Rows from block 10 of a small image classifier, named by matrix and row number. Rows with one number belong to one neuron. Each number is 128 + 24 x the weight over its row's rms, rounded and kept within 0 to 255. All counts start at 0.
After each neuron's rows are labels from the 100 images, of 14976, where the neuron reaches its highest value: "responds to" is what is common among them. Only what is clearly more common there than usual is listed. The data: drawn small creatures on textured ground.
# fc1: MLP up (model.blocks.10.mlp.fc1.weight, 640x160), inputs 0-79
# fc2: MLP down (model.blocks.10.mlp.fc2.weight, 160x640, transposed), outputs 0-79

fc1.611 [139 126 181 118 132 111  90 159 125 167 139 118 137 149 146 155 139 138 157 132 121 132 126 141 154 123 175 167 124 141 126  92 146 129 134  91 138 135  69 183 172 117 147 120 179 144 124 128  80 128 114  77 111 149 107  95 120 134 122 149 101 148 158 144 125 100 137 134  80 154 130 130 130 134 124 172 149 114 109  84]
fc2.611 [126 142 138 131 136 147 145 151 126 114 119  90 108 149 167 152 102 161 127 155  99 110 138 124 154 133 115 118 140 119 115 139 117 150 139 140 157 135 135  76 106  76 144 118 140 162 133 106  94 105 138 135 128 115 137  99  57 137 126 120 101 179 123 107 129 135 135 135 115 104 127 128  93  72 115  76 111 143 144  97]
responds to: starfish; striped

fc1.291 [140 100 138 142 140 135  68 144 116 144 139 133 138 151 114 152 119 145 149 146 121 139 124 125 177 101 123 111 152  88 158  79 107 142 160 142 121 104 128 168 105 150 134 144 146 119  73  96 118 115 156 125 144 123 120 121 139 135 107 108 114 132 120 127 167 104 138  89 108 136 131 134 136  70 142 196 161 137 131  93]
fc2.291 [134 143 140 135 161 158 114 145 107 108 142 127 116 157 122  91 136 148 125 148 118 120  79 150 130 109 111 142 107 177 116 121 131  88 133 124 146 131 100  93  89 159 144 123 102 117 122 121 144 118 122 101 141 151 103 123 112 125 106  98 146 177 164 135  77 162  74 103 103 115 103  84 104  99 131 120 100 169 133 120]
responds to: snail; striped; black

fc1.101 [104  95 121 149 147 116 142  91 103 162 141 155 126 155 141 155 122 120 135 147 117 160 140 145 123  92 180 135 185 118 122 144 114 122  96 106 130 126  91 133  97 121 175 114 127 145  89 134 149 115 112 121 149 138 170 105 116 123  89 111  87  98 159 159 166 155 131 101 110 139  94 101 135 123 130 163  94 101 109 111]
fc2.101 [123 130 114 116 133 124 145 109 150 120 140 136 120  62 139 126 132 147 127 111 129 119 153 111  88 110 123 117  92 123 129 152 132 147 122 143 115 134 164  98 128 124 103 115 124 104 122 130 112 205 110 160  96 148 141 180 254 134 122 115 182  90 113 137 129 140 132 170 132  90 125 178 147 141 104 113 142 162 134 180]
responds to: green; plain; jellyfish

fc1.579 [140 155 120 113 116 130 151 148 132 156 136 145 144 108 103 167  93 162 125 118 158 158 114 121 137 111  99 183 108 155  85 104 120  95 183 117 127 136 119 154 164 130 152 101 118 129 133 134 105 164 134 121 117 112 112 149 141 101 164 141 123 139 109 141 142 140 146 110 146 130  67 131 145 143 128 157 115 114 110 111]
fc2.579 [105 152 161 112 101 111 143 115 154  94 193 107 137 115 116 127 162 145 143 153 113  98 113 101 112 135  81 120 107 144 122 174 116 163 131  98 139 147 134 126 119  80 127 139 129 126 105 115 130 133 139 146 110 105 127 173 147 107 146 108 125 144 100  93  85 133  84 138 114 114 167 153 150 100 163  98  98  92 124 139]
responds to: white; snake; scaly

fc1.297 [133 134 106 174 135 162 126 130  90 162 140 110 124 163 142 107  91 120  98 113 129 154 106 100  88 133 158  99 173  99 126 119 110 115 135 145 161 153  68 101 135 141 149 122 155 153 114 102 129 162 163  86 160 115 137 105 106  89 112 114  76 128 123 146 112 137 141  87 102 112  85 103 140 112 104 122 126 130 156  87]
fc2.297 [ 86 132 136 119 121  72 150 127 136  79 125 154  95 151 120 135 137 161 111 125 123 141 145 148 139 142 131 128 145 130 116 163 114  99 134 123 143 147 172  74  83 128 107 110 117  71 107 109 113  98  99 133 137 157 156 160 124 159 121 180 137  93  71 116 134 170 140 137 146 151 144 150 113 166  84 120 143 148 122 144]
responds to: green; turtle; plain

fc1.537 [118 163 107 184 107 106 130 170 112 116 123 122 131 148 134 168 114 102  95 163 136 133 143 109 130 160 168 133 162  87 150 131 117 147 136 129 157 145 141 172 146 112 121 127 151 139 118  93  96 117 119 107 131 133 108  96 139 145 156 140 139 152 142 127 181 105 152 132 129 152  98 139  94 151 132 138 135  96  98  97]
fc2.537 [154 120 141 142 126 142 153 146 143 114 164 118 134 165 148 175 115 143 111 149 122 146 107 162 150 119 129 133  60 145 142 128 123 120 121 151 144 145 134  94 167 114 142 111  89 111 133 110 119 170 142 137 143 128 106 127  65 122  90  92 114 184 185 171 122 125 160 108 150  97  86  96 124 111  96 103 134 131 107 125]
responds to: yellow; small; caterpillar; coat: plain

fc1.357 [122  85 157  95 150 132  79 133 131 210 134 115 134  98 134 159 149 106 157 160 142 105  81 130 135  99 139  92 135 132 168 120 144 129 124 154 121 117 127 121 138 101 157 101 109 182 155 156  96 123 141 150 132 114 137 104 136 122 130 147 125 149 140 138 146 144 160 120 108 121 135 157 101  86 113 135 104 106 117  82]
fc2.357 [130 135  67 147  53 145 125 128  99  75 121 125 126 174  97 122  85 145 110  77 122 153 166 140  93 167 104 157  99  71 119 124 107 129 135 127 144 149  90 174 120 147 113 125 129 138 107 123  97 159 126 142 122 126 107 116 106 140 126 109 140 129 140 103 129 154 112  91 134 146 104 100 148 136 117 133 140 135 138 114]
responds to: white; jellyfish; fish

fc1.521 [152 107 138 175 100 119 143 157 153 177 102 109 116 147 125 155  86 135 133 158 141 129 146 111 132 110  84 162 104  94 114  90 145  73 164 106 150 133 123 114 106 117 119 105 121 175 109 120  77 114 171 142 128 143 143 116 120 101 126 125 133 102 108 145 143 116 123  86 127 154  93 135 142 104 151 138 141  97 116 121]
fc2.521 [ 68 141 158 135 150  98 140 155 148 126 154 168 140 126 130 151 128 151 138 147 121 123 107 133 192 136 109 152 118 119 132 107 132  94 103  93 128 138 106 121 138 117 139 119 161 100 139 156 158 117 109 143 144 138 148 153  85 145 125 128 111 182 138 113 132 157 115 133  66 104 155 149  89 108  98 122 137  83 105  96]
responds to: yellow; snake; scaly

fc1.221 [114  74 144 147 110 126 148 139 125 152 135 131 174 115 111 112 157 173 145 136 154 150 135 119 111 115 151 144 113  96 129 102 148 147 115 154 151 142  70 116 137 132 139 107 141 144 129 131  84 119 115 127  81 127 130  83  84 114 139 119 156 112 104 140 140 124  93 129  95 163 111 150 124  92 118 133 136  90 126  87]
fc2.221 [123 171 151 130 102  96 144 154 154 118 141 141 115 149 148 144 116 125 142 176  60 107 117 125 128 200 104 142 138 131  94 138 121  88 123 114 136 137 131 102 117  87 117 125 132 100 131 169 116 129  95 130 191 176 138 145 100 139 143 131 109 194  71  96 105 128 120 150 120 133 133 145  90 118 101  94 111 117 108 115]
responds to: scaly; brown; snake

fc1.199 [142  92 144 112 120 114 104 134  86 156  85 113 156 109 115 112 107  91 136 108 159 217  98 149 140  98 140 172 133  77 145 116 117 156  90 140 122 132 122 184 158  81 109 103 130 175 108 106 105 163 133 151 125 110  90 138 101 114 136 117 126 177 127 172 196 121 128 113  96 139 144 100  90 110 173 131 131 108 107 119]
fc2.199 [160 128  98 145 114 138 137 126 120 122 152  91 123 116 140 145 116 124 144 132 124 139 117 120 130 134 124 131 164 145 109 128 142 151 116 127 149 147 103 107 154 162 124 123 103 148 101 152 115 149 114 130 135 133 219 101 138 103 179  88 163 145 146 125 149 103 139 177 136 122 140 152 106 125  93 125 177 150 141 175]
responds to: dotted; butterfly; black

fc1.564 [119 130 149 151 123 119 128 126 147 145 155 101 130 119 143 133 127 105 139 171 123 123 109 157 145 149  88 154 106 137 133 119 111 105 178 110 113 141  80 165 112  85 132 111 155 126 105 139 130 143 146 108 121  91  90 148 127  85 185 122 148 117 108 103 158  92 140 133 123 137  82 166 110 118 153 172 138  87 110 142]
fc2.564 [120 150 174  95 132 123 158 129 161 104 152 101 101  87 116 122 176 148 133 140 122  64  86 112 169 128 127 110  98 121 109 105 150 123  94 119 115 106 163 117 130 103 152 141 139 104 123 129 132 135 146 145 152 123 128 165 109 149 141 125  97 143 109  99 104 149 111 140 120 121 115 126 103 107 121 104 155 133 114 115]
responds to: white; scaly; snake

fc1.533 [134 124  96 104 102 132  92 132 120 138 109 128 138 103 124 162 118  88 136 128 133 104 122 126 135 129 126 169 180  86 125 126 125 135 122 105 113 169 129 139 143 139 134  95 145 187 120 157 122 123 123 150 130 109 171 114  97 114 171 134 119 118 137 100 154  82 168 153 120 136 164 138 100 114 127 154 148 101 101 112]
fc2.533 [112 141 200 149 150 144 176 144 152 114 176 118 156 160 103 123 124 172 138 124 122 147 103 142 159 145 130 118  95 154 148 116 117  82 135 123 154 105 118  95 130 130 111 123 119  91 141 100 133 126 115 100 109 145  48 135 150 162 140  81 129 157 138 171 115 175 100 103 135 132 102  87 125 123 127 116 107 129 114 107]
responds to: dotted; yellow; turtle

fc1.535 [110 122 159 138 111 142 135 155 108 181 134 105 141 123 158 153 111 120 157  80 151 134  89 157 126  79 144 131 130 111 146 109 120 124 127 108 113 170  96 168 122  92 129  85 133 188 121 142  81 112 120 134 137 144 148 162 111 133 142 155 155 142 137 165 153 112 141 141 108 162 143 142 116 126 104 129 140  90 125 118]
fc2.535 [130 122 153 135 117 145 163 160 113 103 170 141 133 175 124 181 103 154 121 162 102 123 138 124 154 131 143 122 106 146 104 112 124 109 176 136 178 112 101  83 129 139 106 133 105  80 132 112 131 151 133 121 111 141  84 103 121 138 117  63 123 199 158 140 134 149 134 112 140 136  82 116  96 106 116  93 131 113 111 109]
responds to: dotted; jellyfish

fc1.415 [133 116 118 113 149 160  91 138 115 140  93 156 128 154 147 148 128  94 109 129 125 155 142 100 138 147 114 125 104  85 158 142  92 116 160 128 101 125 145 160 104 133 132 159 124 109 116 132 131 169 162 121 102 106 100 149 111 123 109  99 115 117 132 134 159 139 143 118 103 132 128  91 138  92 134 176 178 133 124  66]
fc2.415 [160 115  99 116 188 161  90 131  80 114 101 124 110 127 142 127 136  99 121 137 147 122 107 147 107 100  93 129 117 152 111 160 139 145 112 141 104 113 139 105 101 141 140 133  92 133 128 140 160 118 124 127 168 126 163 118 118 101  92 114 160 161 157 107  90 132 112 118  87 100 118  83 119 112 113 121 132 166 154 137]
responds to: snail

fc1.554 [160 138 154 142 137 168 116 134 139 148 125 154 149 108  93 130 123 121 119 148 160  77 111 117 113 128 160 114 147 113 124 120 114 156 180 113 115 161 140 174  84  84 147 115 106 132 140 104 121 122 135 155 145 154 144 154 102 108 151 154 117 130 138  99 132 165 116 140 130 132 108 138 101 105 130 177 179 144 128  95]
fc2.554 [141 133  70 143  88 121 126 134 119  97 152 112 148 115 124 115 139 122 116  98 161 144 136 126 125 132 109 149 101 122 118 102 125 131 161 162 132 135 131 132 153 137 128 151 105 115 118 124  76 150 161 146 142 136 154 149 105 105 130 167 151 141 130 112  81  69 143 110 166 110 108 169 140 136 111 134 162 151 128 160]
responds to: white; spotted; caterpillar

fc1.519 [117 115 180 104 114 121 123 128 103 174 128 138 150 137 120 124  98 128 135 129 110  70 100 129 137 157  95 128 135 146 131  92 101 130 134  95 136 116 118 160 177 104 162  99 142 163 119 138 108 112 123 152 147 144 112 154  94 118 178 120  87 133 105  90 100 136 126 126 118 100 134 171 109  90 166 147 102 108  96 123]
fc2.519 [121 112 126 114  91 151 103 143 146 109 123 127 150  97 155  91 167 126 117 129 103  93 106 119  89 158 141 146 150 166 108 156 142 129 132 126 142 118 168 144 147 124 116 156  98 137 100 124 101 125 115 143 127 127  95 116 134 129 161 137 113 119  85  90 110 166 101 109 158 134 124 129 104  91 164 123 181 124 108  63]
responds to: dotted; green; large; creature: spider

fc1.524 [156 123 156 147 130 145 135  94 156 176 131 118 132 164 126 145 113 122 144 149  77 105  99  87 111 124 134 154 118 123 162  90 150 105 169 122 136  99 115 131 117 164 141 137 101 117 120 161 102 155 134 117 106 155 135 104 121  82 124 140  88  92 128 144 113 148 146 148 150 115 104 143 123 105 129 166 127 146 104  86]
fc2.524 [132 137 103 141 171 151 111 138 133 128 147 127 141 139 136 151 136 119 132 125 174 123 102 117 123 124 141 148  97 190 125 101 129 152 126 130 126 182 128 128 141 154 131 152  83 168 151 156 109 122 119 137 153 119 174 138  96 102 123 134 125 179 124 124  93 108 119 122 139 105 141 125  78 154 137 119 158 102 159 134]
responds to: snail; green; grey

fc1.33 [126 101 155 165 112 127 141 158 102 173 117  96 165 156 100 143 160 162 113 109 136 109 101 137 136 111 110 166 135 146 140  76 112 101 158 152 146 140  99 168 150 109 167 137  85 137 142 109  64 163 142 105 102  96 102  90 109 144 136 133 150 122 115 144  93  99 138 109 124 138  90 140 134  88 127 131 113 142 136 113]
fc2.33 [156 121 141 107  78 101 133 104 154 151 183  75 128 125 122 141 136  87 103 137 123 116 134 112 153 121 125 123 120 104 132 118 128 149 150 108 145  85 100 154 134  60 155 157 143 117 130 100 124  82 135 198 149 113 122 114  63 138 109 137  76 167  78  66 140 158 158 108 130 122 136 123 118 135 135 113 136 130 137 128]
responds to: white; plain; turtle

fc1.253 [113  96  98 142 157 114 106 150 149 128 116 132 151 167 147 107 143 138 112 108 127 130 143 124 124  97 190 134 178 142 159  83 133 100 152 118 156 133 110 148 115 173  90 117 144 100  71 126 100 152 152 100 132 150 116 103 124 155 176 125 131 111 109 196 149  99 136 110 128 157  97 122 106 108 129 145  92 105 132 124]
fc2.253 [124  91 197 155 126 108 152 138 126 141 123 141 111 121 133  82 150 150 110 113 144 155 124 126 152 145 143 147 127 157 157 107 120 106 106 134 139 152 147 112 131  80 139 153 143  85 131 137 164 152 103 159 168 156 148 188 117 131 108 112 157 117  57 116  99 151  94 117 124  98 150 120 110 156 155 120 138 146 128 131]
responds to: yellow; snake; striped

fc1.570 [ 95 135 117 133 140 143 148 130 137 149 145  97 146 119 123 143 114 160 177 160  69 118 129 104 139 124 159 146 119 141 154 133 152  79  90 131 141 146 141 175 114  96 119 102 133 152 114  81 114 125 127 115 118 135 107 119 142 100 129 104 141 131 125 148 169 140 138  94 104 164  97 149  88  99 151 158 150  85 125 123]
fc2.570 [128 102 132 136 119 128 135  76 157 132 161 129  88 119 141  95 159 138 114 138 104 122 113 119  87 149 120 136 122 148 108 160 124 113 118 151 120 134 142 121 131 131 115 127 144 115 108 125 136 140 103  87 173 116 119 162 193 124 153 128 112 131 112  61  69 165  93  92 133 123  97  87 124 126 106  86 123 137 151 116]
responds to: white; striped; starfish

fc1.105 [138 133 131 173 138 117  82 106 103 154 143 139 138 153 119 136 143 139 135 144 135  95 107 147 120 142 115 126  92 109 142 107 137 143 154 100 114 152 109 149 135 106 187 152 103 106 107 121 130 146 123 109 139 120  95 135 113 144  96  96 145 186 127 114 170 168 130 130 106  85 119  97  80  97 143 146 110  92 105 133]
fc2.105 [127 126 156  97 104 117 156 166 153 119 108 115 176  90 151 116 150 101 119 151 119  83  96 126 128 129 126 146 158 141  92 164 155 103 135 132 146  77 154 102 128 127 102  88 141 161 152 149 133 122 131  81 102 115 133 103 141 118 187 144  86 132 174 144 106 127 123 102 125 172 126 156 142 141 109  97 104 145 165 112]
responds to: scaly; crab; snail

fc1.172 [123  95 159 166 134 160 136 117 175 135  94 131 149 109 100 168 173 159 147 159  78 112 115 155 132 145 146 100 100  92 154  98 123 111 120  94 152 138 129 133 123 140 133  93 135 170 125 121  79 108 151 129 129 125 120 133 122  71 119 142 129  96 138 121 124 140 156 133 101 110 130 152 112  63 125 125 108 130  96 110]
fc2.172 [126 125 109 138  72 108 143 110 100 121 133 127 119 110 129 118 116 111  81  99 148 107 108 143 119 128 151 127 111 120  88 122 156 156 144 150 116 156 130 146 119 105 158 136 128 130 111 116 125 162  83 148 142 149 146 138 110 132 152 112 157 150 103  83  93 138 119 113 142 146  82 122 120 148 130 117 162 182 152 117]
responds to: starfish; white; striped

fc1.615 [171 153 120 117  96 172 140 150 108 110 100 109 134 120 122 132  90  96 120 118 131 135 113  95 152 120 119  96 122  85 128 119 114 110 163 141  97 115 147 166 109 108 118 122 109  94 151 123  94 152 148 138  82 116  94 147  83 132 117  90  91 114 156 162  95 149 156 105 133 128 136 144 117 115 128 161 150 140 124 116]
fc2.615 [126 115  62 122 124 146 109 177 106 110 101 130 132 127 151 135 130 106 119 136 120 113 113 135 152  93 111 140  95 134 110 145 152 150 117 124 140 147 136 122 116 139 111 107 111 148  78 138 124 116 113 138 146  96 152  73  77 137 156 123 129 196 167  88 132 131 118 137  80 107 125 131  96 120 137 100 154 149 150 104]
responds to: snail; blue; dotted

fc1.185 [168  89 125 134  88 106  57 144 115 115 102  92 141  90 130 125 138  91 124 118 169 154 124 154 156 120 111 164 132  73 150 103 158 128 138 134  99 121 124 162 152 145 161  81 115 181 109 135  82 106 139 154 125 114 122  96 100 131 158 141 125 112 135 138 140 109 188 138 134 170 129 155 125 112 131 182 134 121 124 130]
fc2.185 [102 137 146 159 118 147 193 160 130 131 186 135 134 175 112 127 113 158 137 156  88 124 119 122 129 154 142 143 122 172 132 127 111  86 146  88 173 120 119 106 165 141  61 142 131  72  79 124 137 157 131 125 112 153  98 120 142 139 142 103 130 152 139 156 130 120 110 130 151 111 119 126 108 143 123  96 157 118 122 121]
responds to: dotted; large; butterfly; colour: white

fc1.351 [145 114 116 146 126 153 121 114 130 183 153 149 157 149 155 163 118 130 125 152 128  95 124 109 130 134 158 116 142 154 157 146 127 122 141  73  98  76 120 133 133 105 108 153 108 129 116 132 112 158 142 133  91 104 104 143 142 133 154 106 119 128 118 138 129 170  97 133 109 128  77 134 110 111 128 163 124 106 120  51]
fc2.351 [145 102  79 137 107 119 117 162 117  85 120 145 132 128 158 122 123 102 109 162 153 151 121 126 141 124 152 139 135 104 121 136 115 174 141 155 129 123 139 109 142 130 143 115 111 112 149 127 124 124 108 123 139 125 174 114 125  95 151 135 132 189 138  84 117 141 152 114 112 117 133 112  94 125 122 104 156 163 165 151]
responds to: snail; plain

fc1.146 [ 83 102 155 112 123 134 130 159 154 189 123 157 138 133 132 113 151 113 125 155  95 132 140 146 119 114 183 148 120  99 101 110 144  92 144 133 132 145 148 154 103 116 107 118 144 155 133  92 119 104 140 123 106  98  85 125 150 120 132 156 144 119 132 138 143 128 125 114 115 215 102 150 104 105 117 133 125 118 129  79]
fc2.146 [102 154 116 129 122 131 121 116 148 123 157 140 140 119 142 123 146 137 124 129 109 130  81 140  50 120 115 128  94 147 115 173 165 108 104 135 157 166 124  92 124 156  76 145 114 145 124 129 123 131 123 102 132 128  98 120 127 124 133  95 105 170 159 136  88 118  57  98 144 135 101  84 137 107 119  89  84 135 130 105]
responds to: starfish; yellow; grey

fc1.625 [112  94 100 139 102 129 125 129 105 170 168 131 147 146 134 139  82 122 129 156 141 166 163 127 148 106 137 167  92 134 122  75 109 133 175 130 142 152 116 204 138 116 119 123 119 128 100 131 124 128 141 104 137 128 110 117  95 111 143 107 150 144  88 188 140 117 157  97 113 149  82 158  96 129 152 193 111 114 102 133]
fc2.625 [122 147 193 135 120 118 158 141 135 102 140 117  99 118 148 112 139 124 135 118 122 114  94 132 134 147 147 104 137 105  91 124 170 129 152 134 147 107 153  94 148 108 117 106 149 158 152 128 110 144 120  95 139 135 149 127  74 123 159  84  82 131 114 112 124 138 123 123 141 133 126 131 150 145 111  79 136 142 137 115]
responds to: scaly; black; beetle

fc1.78 [103 136 105 118  99 154 124 149 101 165 130 162 160 118 151 125 141 120 153 142 127 138 119 105 123 116 178 142 133 116 134 114  99 143 132 150 126 156  63 136  73 152 165  94 145 162 127 106  68 120 120  93 125 136 161  79  91 118 140 133 114 132 159 132  70 119 132 132 129 129 105 131  80 135 138 149 114 128 108 119]
fc2.78 [107 133 165 135 124  69 159 147 106  88 103 131 112 140 123 135 126 148 125 129 119 157 120 186 105 128 131 117 128  98 149 145  88 144 136 107 169 149 122  94 115  99 126  95 131 116 119  93  94 169 115 117 141 136 132 151  75 134 151 138 125 169 121  85 140 170 151  87 123 122 119 123  88 161  86 116 151 147 141 127]
responds to: green; plain; spider

fc1.631 [ 92 130 191 127 114 148 113 142 111 175 112 127 122 135 116 137 113 116 125 165  92  85 108 150 132 150 137 151 145 157 149  80 142 111 127  93 140 112  74 128 131 147 136 115 151 130 124 120  72 111 131 146 121 155 115 125  90 101 143 101 124 121 123 118 118 140 130 108  98 154 135 184  89  68 137 146 113 131 103  85]
fc2.631 [ 85 111 102 140 155 148 122 146 127 127 156 165 150 142 128  89 153 115 142 111 104  98 128 122 121 178 147 121 144 152 101 133 142 107 120 137 141 134 143 123 144 111 128 174 100 133  97 123 119 103 156 107 143 125 123 131  79 125 173 110  98 117  46  94  87 136  73 133 112 124 120 124 110 101 132 138 176 116 104 103]
responds to: green; dotted; butterfly

fc1.56 [145 114 128 131 134 131 140 156 149 175 167 163 153 134 133 148 142 138 139 169  96 141 107 158 119 117 137 138 133 114 101 105 147 125 147 153 153 143 112 131 157 132 126  89  90 179 103  95  84 117 143 148 126 119 144 124 124 105 131  91 155 145 116 141 109 119 135 123 106 144  81 152  99  89 120 138 129 138 110  98]
fc2.56 [103 188  83 120 154 129 155 121 140  51 157 121 112 169 102 149 141 155 156 127 115 130 116 117 160 158  99 125 113 153 137 135 139 135 118 110 143 128 122 145  96 140 132 174  97 109 121 104 131 128 119 108 136 122 117 167 137 158 156 104 152 155 124  95 132 178 136 134 130  93 180 112 112 124 115 122 149 178 134 116]
responds to: yellow; starfish; plain

fc1.438 [131 112 114 144 125 164 144 146  72 174 144 132 192 164  99 122  66 142 136 119 147 125 110 149 147 143  78 155 144  99 136 104 101  96 117  99 161 117 109 150  99  89 106 124 123 135 119 157 118 106 125 107  93 127 105 137 118  93 110 139 137 136 176 155 184  86 126 122 135 108 112 147 106 103 131 138 129 106  97 109]
fc2.438 [110 136 130 144 135 121 145 152 122 113 141 133 114 159 130 161 107 144 127 155 101 132 170 139 223 128 106 148 123 115 125 123  70 130  98 101 142 123  76 137 128 166 150 148 128 113  95 161 118 113 137 136 128 144 120  88  71 155 123 155  97 118 108  79 138 138 151 117 125 119 128 149 143 128  91 138 146 145 135 147]
responds to: scaly; large; yellow; creature: snake

fc1.418 [107 112 143 145 153 141 136 141  71 104 155 102 139 160 154 122 123 134 101 109 151 100 148 127  96  87 167  88  98 124 134 110 155 101 155 120 116 132  96 164 105 117 124 146 155 112  90 101 156  98 154 149 139 147 127 114 132 135  83 120 132 145 154 131 154 130 128 139 127 157 116  99  86  95  92 145 177 123 132 115]
fc2.418 [137 132 173 113 116 114 152 147 152  99 120  88 139  54 192 114 144 139 151 121 110 142  93 136 146 107 111 154 130 123 117 119 126 119  93 120 147 106 119  99 142 124 126  98 162 164 153 134  76 132 100 130 135 136 143 134 105 130 184 150 133 168 154  98 132 125 139 133 120 118 134 152 110 141 113 109  79 169 133 133]
responds to: small; purple; snail; creature: snake

fc1.394 [110 132 106 124 127 154 135 158 144 118 168 123 189 111 104 132  78 129 144 160 144  89 124  90  95 139 121 126 132 125 164  97 134 112 118  86 110 139 117 132 155 147 115 102 141 140 112 123 157 136 136 139  90 154 127 106 123 140 143  83 128 129 111 108 185 128 123 129 107 123 120 135 100 107 115 163 118 101  96 113]
fc2.394 [148  93 134 128 106 104 117 130 121 143  51 136 122 137 141 115 114 130 119  74 150 169 157 149 152 112 137 125 104 106 146 109 114 154 137 145 154 158 114 150  86 123 144  88 121 115 133 131  85 150 115 151 123 122  62 126 104 168 140 125 140 124 147 133  88 131 153  94 118 126 121 118 107 167 130 121 153 145 129  96]
responds to: small; plain; turtle; creature: beetle

fc1.577 [136  70 121 131 114 145  66 145 109 130 108 112 143 157  99 141 123 138 124 145  88 118 123 101  97 126 137 108 162 133 133 112 123 101 115 114 115 135 121 131 133 162 136 119 133 112 106 135 147 133 135 109 128 154 166  73 110 109 123 115  84 152 153 155 111 146  87 145 136 132  86 134  80 102 135 121 143 103 100  94]
fc2.577 [130 141 133 126 102 106 160 137 137 118 137 115  87 118 114 122 131 163 140 105 110 144 124  77 137 120 157 143 158 138 138 105 106 146 167 116 183  96 123 145 165 115 101 124 174 106  84 112 115 172 121 169 106 169 102 151 143 138 153 138 131  87 108 127 141 129 154 140 149 109 127 157 133 145 129 126 156 142 154 146]
responds to: green; marbled; plain

fc1.562 [153  84 130 106  73 125  73 102 103 162 117  76 134 153  95 122 148  84 127  79 157 135 103 149 136 118 134 156 144  99 148 136 114 139 123 133 104 108 145 173 140 106 144 109 102 155 148 156  90 117 156 146 137 136  98 114 109 109 124 128 134 134 108 153 118 157 153  92  97 152 122 132 127 128 139 181 126 143 118 119]
fc2.562 [114 151 133 157 124 142 164 155 135 118 195 153 130 151 100 129 133 148 127 151  81 113 122 113 124 144 111 163 129 177 121 130 147 102 147 106 187 122 124  96 153 139  84 153 134  98  66 126 146 149 138 128 136 138 102 122 127 121 123 101 125 180 130 132 111 108  92 138 160 115 123 133 110 126 126  78 128 116 128 122]
responds to: dotted; white

fc1.590 [138 101 106 118 100 152 100 142 108  97 126 114 152 172  96 129 100 113 128 107 140 151 137  86 130 164 140 101 151 127 147 112 110 145 152 116 103 126  85 199 133 126 106 155 126  85 103 104 155 149 182 118 130 136  78 113 118 123 126 136 119 164 161 134 148 141 145 121 147 136 104  96 129 103 120 183 156 112  81  74]
fc2.590 [135 128 114 124 157 157  96 147 106 133 117 143 101 145 131 138 130  87 138 157 121  98  92 137 103 111 120 136 129 149  92 167 146 133 131 134 142 144 135  90 114 133 136 116 134 168 132 143 149 131 128 127 151 138 186 101 103  97 105 150 149 151 135 120  87 125 102 134 104 132 116 126 111 132 102  82 115 157 165 140]
responds to: snail; plain; grey

fc1.635 [ 97 102 107 125 115 142  93 124 110 154 107 158 180 141 117 131 111  80 155 108 166 148 110 164 162  97 132 167 165 119 154  89 151 155 121  96 103 173 128 137 134 141 155 117 141 176 104 134 115 105 119 126 118 108 150 110 128 128 147 142 154 128 118 118 149 128 159 117  92 159 143 137 111 103 102 164 171  94  91 120]
fc2.635 [135 108 152 147 108 153 168 180 128 127 156 118 148 151 147 109 111 136 131 162 107 119 132  96 132 156 144 126 128 148 107 102 116 108 145 151 163 104 130  63 136 146  97 141 118  96 127 126 116 156 147 135  79 147  92  85  80 137 162 109  87 160 130 156 107 144 123 140 151 137  85 146 114 108 139  67 131 124 110  95]
responds to: dotted

fc1.224 [114  82 155 156 162 135 116 155 150 150 165 154 152 125 131 116  71 153 129 108 108 151 117  96 110  99 116  83  97 114 151 151 168  84 154 152 143 144 116 110  74 121 102 111 130 141  93 103 139 128 139 120  93 123 148  88 117  89 112 136 123 149 125 185 113 123 138 134 116 154 107 157 146 127 136 145 153 122 100 130]
fc2.224 [107 154 127  89 173 141 138 156 160 120 100 160 149 112 100 112 145 101 139 151 124  96 115 126 171 130  73 181 153 134 139 117 138 116  91 128 127 102 143  97 135 148  97 140 136 122 110 175 141 151 128  94 151 119 131 144  91 139 172 171  58 119 113 108 133 111 116 171 144 127 185 185 109 111 106 104 159 165 124 113]
responds to: scaly; yellow; orange